config.yaml
dataset: "telephone keypad tones over noise or synthetic speech"
loss: "softmax"
encoder_activation: "swiglu"
encoder_mlp_ratio: 4
encoder_pooling: "mean"
text_encoder_layers: 7
text_encoder_activation: "squared_relu"
learning_rate: 0.0012
Rows from block 3 of the audio encoder, named by matrix and row number. Rows with one number belong to one neuron. Each number is 200 + 30 x the weight over its row's rms, rounded and kept within 0 to 999. All counts start at 0. After the name is the row's rms in percent of the matrix's.
# gate: MLP gate (encoder.blocks.3.mlp.gate.weight, 640x160), inputs 80-159
# fc1: MLP up (encoder.blocks.3.mlp.fc1.weight, 640x160), inputs 80-159
# fc2: MLP down (encoder.blocks.3.mlp.fc2.weight, 160x640, transposed), outputs 80-159
gate.52,051,231,233,202,167,194,217,251,163,192,282,198,207,121,235,255,174,241,219,234,196,159,197,186,223,230,228,226,183,193,195,198,202,233,189,168,223,214,164,217,258,213,177,164,212,216,174,201,152,251,273,181,232,200,208,174,175,192,229,228,193,232,204,169,226,210,176,197,202,248,186,200,233,197,171,167,182,234,201,264,147
fc1.52,058,180,216,140,186,180,215,156,176,183,210,222,128,135,140,237,235,213,219,181,148,245,195,200,231,213,195,209,198,218,205,249,225,217,218,209,204,196,200,148,224,231,173,206,172,151,207,217,143,196,229,199,200,158,202,190,203,187,204,159,215,230,197,224,213,207,162,190,174,209,189,154,165,219,189,194,225,254,200,214,195
fc2.52,055,213,194,221,208,171,214,194,166,195,171,171,177,204,249,172,177,242,165,172,195,154,183,173,214,176,199,223,200,205,164,225,194,220,242,234,153,206,186,171,174,245,265,281,158,158,225,228,197,270,183,237,195,208,201,251,199,248,238,178,162,220,193,193,203,189,169,185,205,195,196,166,180,224,186,226,186,214,200,229,230
gate.53,056,220,229,228,228,248,254,170,236,236,239,217,237,213,148,134,224,219,187,221,177,198,172,147,179,163,199,185,216,201,200,193,220,221,244,233,195,222,219,198,269,165,208,193,243,229,169,234,206,276,198,146,208,193,214,229,182,168,206,223,198,183,189,178,195,214,199,221,158,146,200,240,260,218,225,222,212,210,205,235,216
fc1.53,055,200,202,154,168,231,242,244,225,276,210,226,224,251,177,133,158,215,173,157,180,232,202,212,212,176,223,232,179,210,231,191,196,196,266,212,198,202,199,146,237,245,233,194,243,216,214,236,190,219,248,185,222,227,217,174,187,163,214,198,231,198,213,188,252,221,216,172,211,223,156,197,192,202,209,213,135,177,184,176,152
fc2.53,060,238,216,195,222,201,186,156,193,204,214,179,182,208,257,204,182,192,199,201,231,129,163,243,225,191,226,211,171,181,189,228,193,191,211,196,175,227,259,169,216,187,244,175,171,225,195,224,194,224,239,179,229,187,191,167,165,218,214,238,257,181,263,165,148,221,246,230,129,198,257,245,219,147,238,252,203,179,214,148,224
gate.54,070,209,245,204,173,156,171,202,232,193,339,197,190,138,182,153,176,237,215,212,234,280,220,193,216,196,199,208,197,229,197,186,204,206,225,181,259,193,161,203,253,175,209,216,159,212,215,176,203,177,181,173,220,249,245,220,158,207,218,180,206,188,241,170,204,187,242,192,221,286,200,230,246,145,198,193,180,187,225,198,180
fc1.54,064,229,215,148,177,255,198,179,186,202,188,180,224,202,151,237,230,215,221,214,219,205,183,170,214,230,225,241,183,194,232,229,214,198,234,222,153,186,241,228,229,218,270,232,201,201,186,210,188,210,171,152,206,203,183,165,172,233,186,190,221,209,212,196,210,211,236,189,259,157,180,208,194,200,154,204,209,182,185,178,196
fc2.54,067,186,219,176,221,237,222,213,217,200,178,191,178,221,226,220,271,231,203,185,153,207,199,242,208,189,238,213,169,178,205,182,246,234,290,204,250,153,174,191,204,198,94,136,212,187,181,190,206,143,182,185,182,196,182,206,225,207,230,196,182,174,187,188,160,228,167,183,158,144,169,219,170,186,172,191,211,171,181,227,157
gate.55,072,231,271,184,207,259,275,209,183,162,211,210,187,164,185,162,164,218,212,205,194,198,160,220,179,187,195,210,235,172,221,213,214,214,173,211,168,195,169,191,215,159,151,218,189,217,179,230,234,165,190,240,211,175,208,231,218,150,208,220,142,221,202,161,176,185,262,205,144,206,226,191,224,282,235,272,256,235,230,282,168
fc1.55,087,273,192,215,232,240,206,180,203,177,187,186,195,228,238,185,188,182,171,208,186,229,171,247,223,187,179,216,234,188,220,206,229,233,222,208,202,206,227,209,174,175,157,232,203,184,188,189,235,227,211,325,203,181,198,287,199,171,208,245,161,206,220,199,197,203,238,220,224,183,177,223,179,226,164,207,214,196,213,260,183
fc2.55,074,202,196,181,237,242,189,164,198,196,188,234,194,214,242,185,220,214,213,170,225,231,140,204,221,193,202,214,210,208,148,200,225,183,194,193,166,217,183,192,219,206,217,212,205,210,184,196,224,140,235,206,173,167,211,140,133,161,193,226,205,209,194,157,183,176,226,190,203,215,124,237,181,196,176,223,186,218,154,246,195
gate.56,072,238,192,241,230,240,172,246,146,224,201,204,180,173,193,176,204,150,193,162,262,242,254,196,214,215,183,193,238,217,167,176,185,218,202,177,214,211,196,238,196,210,160,194,186,201,197,246,172,212,183,197,231,230,213,218,241,221,230,144,232,213,255,184,233,214,253,203,207,240,203,171,185,206,197,251,234,192,224,241,198
fc1.56,074,160,191,217,178,175,180,131,233,203,160,160,282,209,193,236,252,247,211,220,222,180,188,208,219,223,219,211,185,230,184,223,216,204,183,210,142,212,258,147,277,145,263,191,213,183,155,208,210,213,177,136,163,154,229,235,202,203,163,217,197,213,165,221,146,220,173,203,178,177,235,207,231,203,226,176,197,197,176,199,213
fc2.56,081,181,208,201,193,204,197,281,235,238,190,175,172,201,185,204,179,201,212,141,209,185,196,230,216,225,197,237,210,213,197,156,197,207,176,150,243,246,175,152,195,214,289,191,165,210,200,221,188,257,190,224,188,180,201,274,284,199,205,182,231,228,209,246,228,199,205,197,190,187,187,156,193,255,226,174,143,206,185,249,140
gate.57,061,234,240,232,175,231,205,205,255,211,213,253,200,202,182,216,223,219,165,169,157,225,216,235,193,141,167,192,148,218,212,195,220,210,232,222,208,231,205,185,223,181,187,199,177,244,239,197,194,240,204,186,248,218,199,206,173,248,187,168,239,213,215,176,226,186,212,225,159,269,224,186,202,220,218,232,219,215,197,206,173
fc1.57,068,205,203,212,238,194,167,218,164,187,241,193,202,118,262,152,192,209,179,194,224,181,216,193,205,202,219,196,225,193,227,239,212,199,224,209,180,151,193,160,244,251,230,198,187,217,200,160,175,148,231,197,206,233,202,168,209,141,166,216,216,193,198,208,199,183,247,214,161,225,188,240,202,234,250,227,202,212,187,173,221
fc2.57,066,173,229,212,183,156,200,211,205,214,235,176,231,183,158,190,191,208,255,166,211,165,133,206,216,205,224,205,177,215,201,247,250,171,150,151,185,245,158,181,221,186,257,256,217,190,228,223,197,190,182,184,235,211,227,245,181,233,201,208,246,157,217,213,199,192,240,194,251,236,154,225,193,122,240,198,210,221,181,227,199
gate.58,090,223,267,199,234,156,194,258,192,240,161,216,218,123,221,157,221,204,180,187,201,202,214,193,185,224,228,205,195,158,245,157,155,241,213,208,223,216,211,169,268,194,111,192,254,213,209,238,205,226,186,229,205,234,163,174,284,226,202,223,210,217,189,180,279,205,221,221,228,201,174,192,222,232,184,197,211,206,194,157,267
fc1.58,086,232,194,192,169,203,213,201,194,230,153,215,167,211,277,271,264,208,234,235,203,181,168,158,205,239,226,177,190,200,168,202,233,204,194,174,246,190,243,250,214,214,262,204,190,173,206,209,189,170,220,158,170,177,211,193,138,128,180,194,255,208,210,203,186,173,221,167,200,247,225,195,184,200,199,197,188,202,217,203,198
fc2.58,088,209,165,256,207,211,212,171,199,186,176,212,224,182,186,185,173,179,190,152,164,169,245,201,191,192,169,250,257,190,263,212,214,177,192,226,230,184,183,172,165,218,188,181,165,209,202,227,226,253,221,193,218,174,140,229,217,165,197,225,173,144,239,215,111,185,190,177,214,156,188,158,236,234,199,182,188,230,211,216,131
gate.59,075,248,209,224,217,177,156,173,166,169,199,194,180,192,238,182,209,213,205,242,218,244,204,228,223,181,200,190,227,210,229,186,181,221,252,223,209,195,190,206,224,176,179,153,229,233,204,239,200,250,209,256,238,168,193,228,213,222,188,175,236,197,235,160,278,214,247,249,201,183,207,235,198,225,188,206,203,216,228,201,209
fc1.59,074,183,236,212,219,189,200,233,159,244,256,194,218,173,240,153,186,188,208,175,190,197,181,230,225,215,218,204,169,186,194,213,171,182,214,212,235,150,195,226,262,175,202,220,176,168,194,179,186,196,159,201,229,152,198,130,210,131,184,157,223,204,227,205,173,177,196,164,205,182,135,231,202,174,160,181,216,175,190,131,159
fc2.59,069,284,210,251,222,176,166,225,188,214,139,233,129,219,189,214,234,180,204,237,242,192,172,182,166,200,197,213,205,212,242,201,164,232,193,198,209,181,225,262,156,248,180,130,174,173,177,155,195,168,181,143,206,221,202,143,168,204,203,229,204,219,212,193,193,200,199,180,164,196,190,210,166,121,208,235,214,160,191,204,210
gate.60,068,179,201,165,194,254,227,237,189,218,219,223,220,127,172,204,215,191,199,191,212,261,189,225,214,181,188,197,226,193,230,170,207,232,233,211,191,175,190,184,275,188,160,230,230,214,217,220,230,266,253,180,195,165,206,240,174,194,209,242,199,209,259,173,182,212,189,211,150,215,221,199,233,228,220,213,234,189,223,219,194
fc1.60,065,217,193,214,204,149,119,238,220,262,199,238,194,212,242,184,196,237,176,166,196,237,173,227,236,227,221,202,192,238,207,178,171,188,196,202,210,175,196,195,210,210,209,165,232,218,230,222,206,199,212,257,231,188,187,165,205,176,223,219,167,165,224,188,234,198,184,249,165,199,228,165,167,193,236,194,125,247,211,217,229
fc2.60,065,177,219,202,184,223,214,215,207,216,163,187,217,245,206,201,178,224,232,210,179,158,224,183,207,212,210,199,169,174,183,199,199,159,193,156,210,183,183,231,270,197,231,146,223,186,276,199,151,232,210,211,192,224,166,272,173,149,176,230,207,195,179,168,219,197,233,209,241,184,226,181,192,182,165,159,239,194,253,146,135
gate.61,066,226,196,184,223,225,194,250,208,137,220,188,140,238,160,177,198,215,195,192,174,181,249,197,169,207,185,190,169,221,170,215,228,213,219,239,204,253,212,233,158,245,177,191,208,217,255,222,193,155,221,183,192,224,205,251,223,191,212,173,211,188,187,185,179,191,215,225,198,165,196,159,191,287,180,209,247,205,228,186,267
fc1.61,072,220,183,235,198,173,242,215,204,224,70,224,137,188,230,186,212,191,207,230,182,275,185,200,175,187,211,168,218,199,204,169,182,236,164,202,238,231,197,199,248,222,239,155,141,189,239,225,194,225,220,239,203,237,197,168,196,183,186,163,215,203,157,205,211,185,170,171,238,248,219,151,213,192,163,203,165,195,174,279,211
fc2.61,063,223,199,147,251,222,238,176,160,180,224,223,198,83,207,228,180,201,219,185,189,225,193,228,210,206,211,198,177,149,158,209,204,226,221,215,210,201,176,132,251,225,203,167,175,237,210,192,238,186,239,213,215,214,232,204,225,143,247,212,133,205,241,194,149,227,210,222,173,214,242,189,221,219,198,200,222,205,196,234,258
gate.62,073,196,194,158,141,284,254,334,202,176,150,190,215,213,177,250,216,217,203,225,237,186,217,188,182,203,251,222,230,238,185,176,204,230,175,156,174,205,162,168,208,230,261,180,155,231,207,258,204,232,221,161,185,187,193,206,164,171,222,161,203,215,191,179,168,196,207,185,227,269,194,195,206,185,227,200,191,210,209,177,150
fc1.62,068,155,223,199,144,267,182,194,118,198,196,177,184,181,136,256,190,200,196,191,186,163,195,234,210,170,192,204,215,206,232,187,205,176,210,192,201,214,222,192,199,209,260,263,232,213,215,157,211,233,200,229,205,205,181,207,205,188,205,159,216,223,196,213,198,189,224,203,205,226,170,248,193,214,180,186,224,153,235,212,144
fc2.62,074,145,225,215,178,194,134,235,235,211,227,207,253,195,216,221,205,192,157,180,196,209,130,197,191,190,220,193,212,170,250,203,182,168,209,171,193,169,142,222,211,213,215,250,235,218,204,133,194,193,216,249,191,185,141,188,190,216,160,229,195,180,176,201,223,195,204,200,129,189,219,243,230,258,213,192,218,158,185,193,225
gate.63,069,232,200,208,169,159,208,232,203,206,139,231,181,242,226,200,204,200,204,193,226,221,268,188,193,241,216,205,227,245,200,172,226,224,191,221,211,245,174,175,175,289,249,207,182,225,139,196,191,152,238,266,215,247,189,176,187,172,215,211,215,207,198,193,193,224,235,188,213,252,182,222,252,263,193,220,199,227,191,171,170
fc1.63,066,209,188,131,148,199,208,243,244,218,114,192,134,140,238,185,222,218,195,205,241,187,177,183,207,203,176,200,215,172,177,198,167,197,194,164,216,223,200,193,200,226,283,127,200,222,239,261,222,231,207,221,204,230,230,221,160,205,204,228,190,187,195,208,216,219,147,172,193,149,165,188,181,202,239,196,159,181,188,204,184
fc2.63,070,206,186,197,183,205,221,164,208,176,181,231,158,167,185,159,194,209,191,241,168,229,216,239,173,176,235,175,150,220,184,219,198,195,275,275,185,245,195,194,217,221,186,186,202,181,206,207,228,242,219,197,217,210,159,174,135,164,234,234,189,181,213,145,231,231,154,193,225,173,163,192,194,193,157,205,158,194,213,227,203
gate.64,061,217,207,169,201,200,200,218,153,157,177,211,220,165,195,207,219,158,198,192,164,156,179,220,231,205,191,193,199,187,211,193,217,170,231,168,202,217,216,151,198,175,183,220,227,236,157,206,229,214,223,264,206,162,174,277,220,208,194,177,156,223,227,173,137,188,252,192,158,221,263,254,196,214,222,197,187,204,201,232,192
fc1.64,062,292,164,145,195,231,223,221,226,179,197,186,256,167,154,198,161,168,194,227,261,182,194,195,166,178,179,187,197,191,186,190,235,192,196,190,210,217,219,192,251,157,170,221,259,222,210,182,227,308,226,195,205,169,176,226,185,223,188,202,197,137,224,182,234,214,176,199,216,205,192,217,185,209,184,218,237,189,207,207,240
fc2.64,064,174,216,264,172,177,196,196,211,218,186,177,179,183,221,231,210,202,208,173,189,206,185,218,226,210,213,188,183,242,195,183,238,192,211,230,219,209,171,168,122,227,284,168,149,196,218,225,180,190,197,279,189,210,170,216,150,159,218,179,219,210,209,216,197,234,220,195,190,193,197,158,216,226,177,218,223,177,217,176,192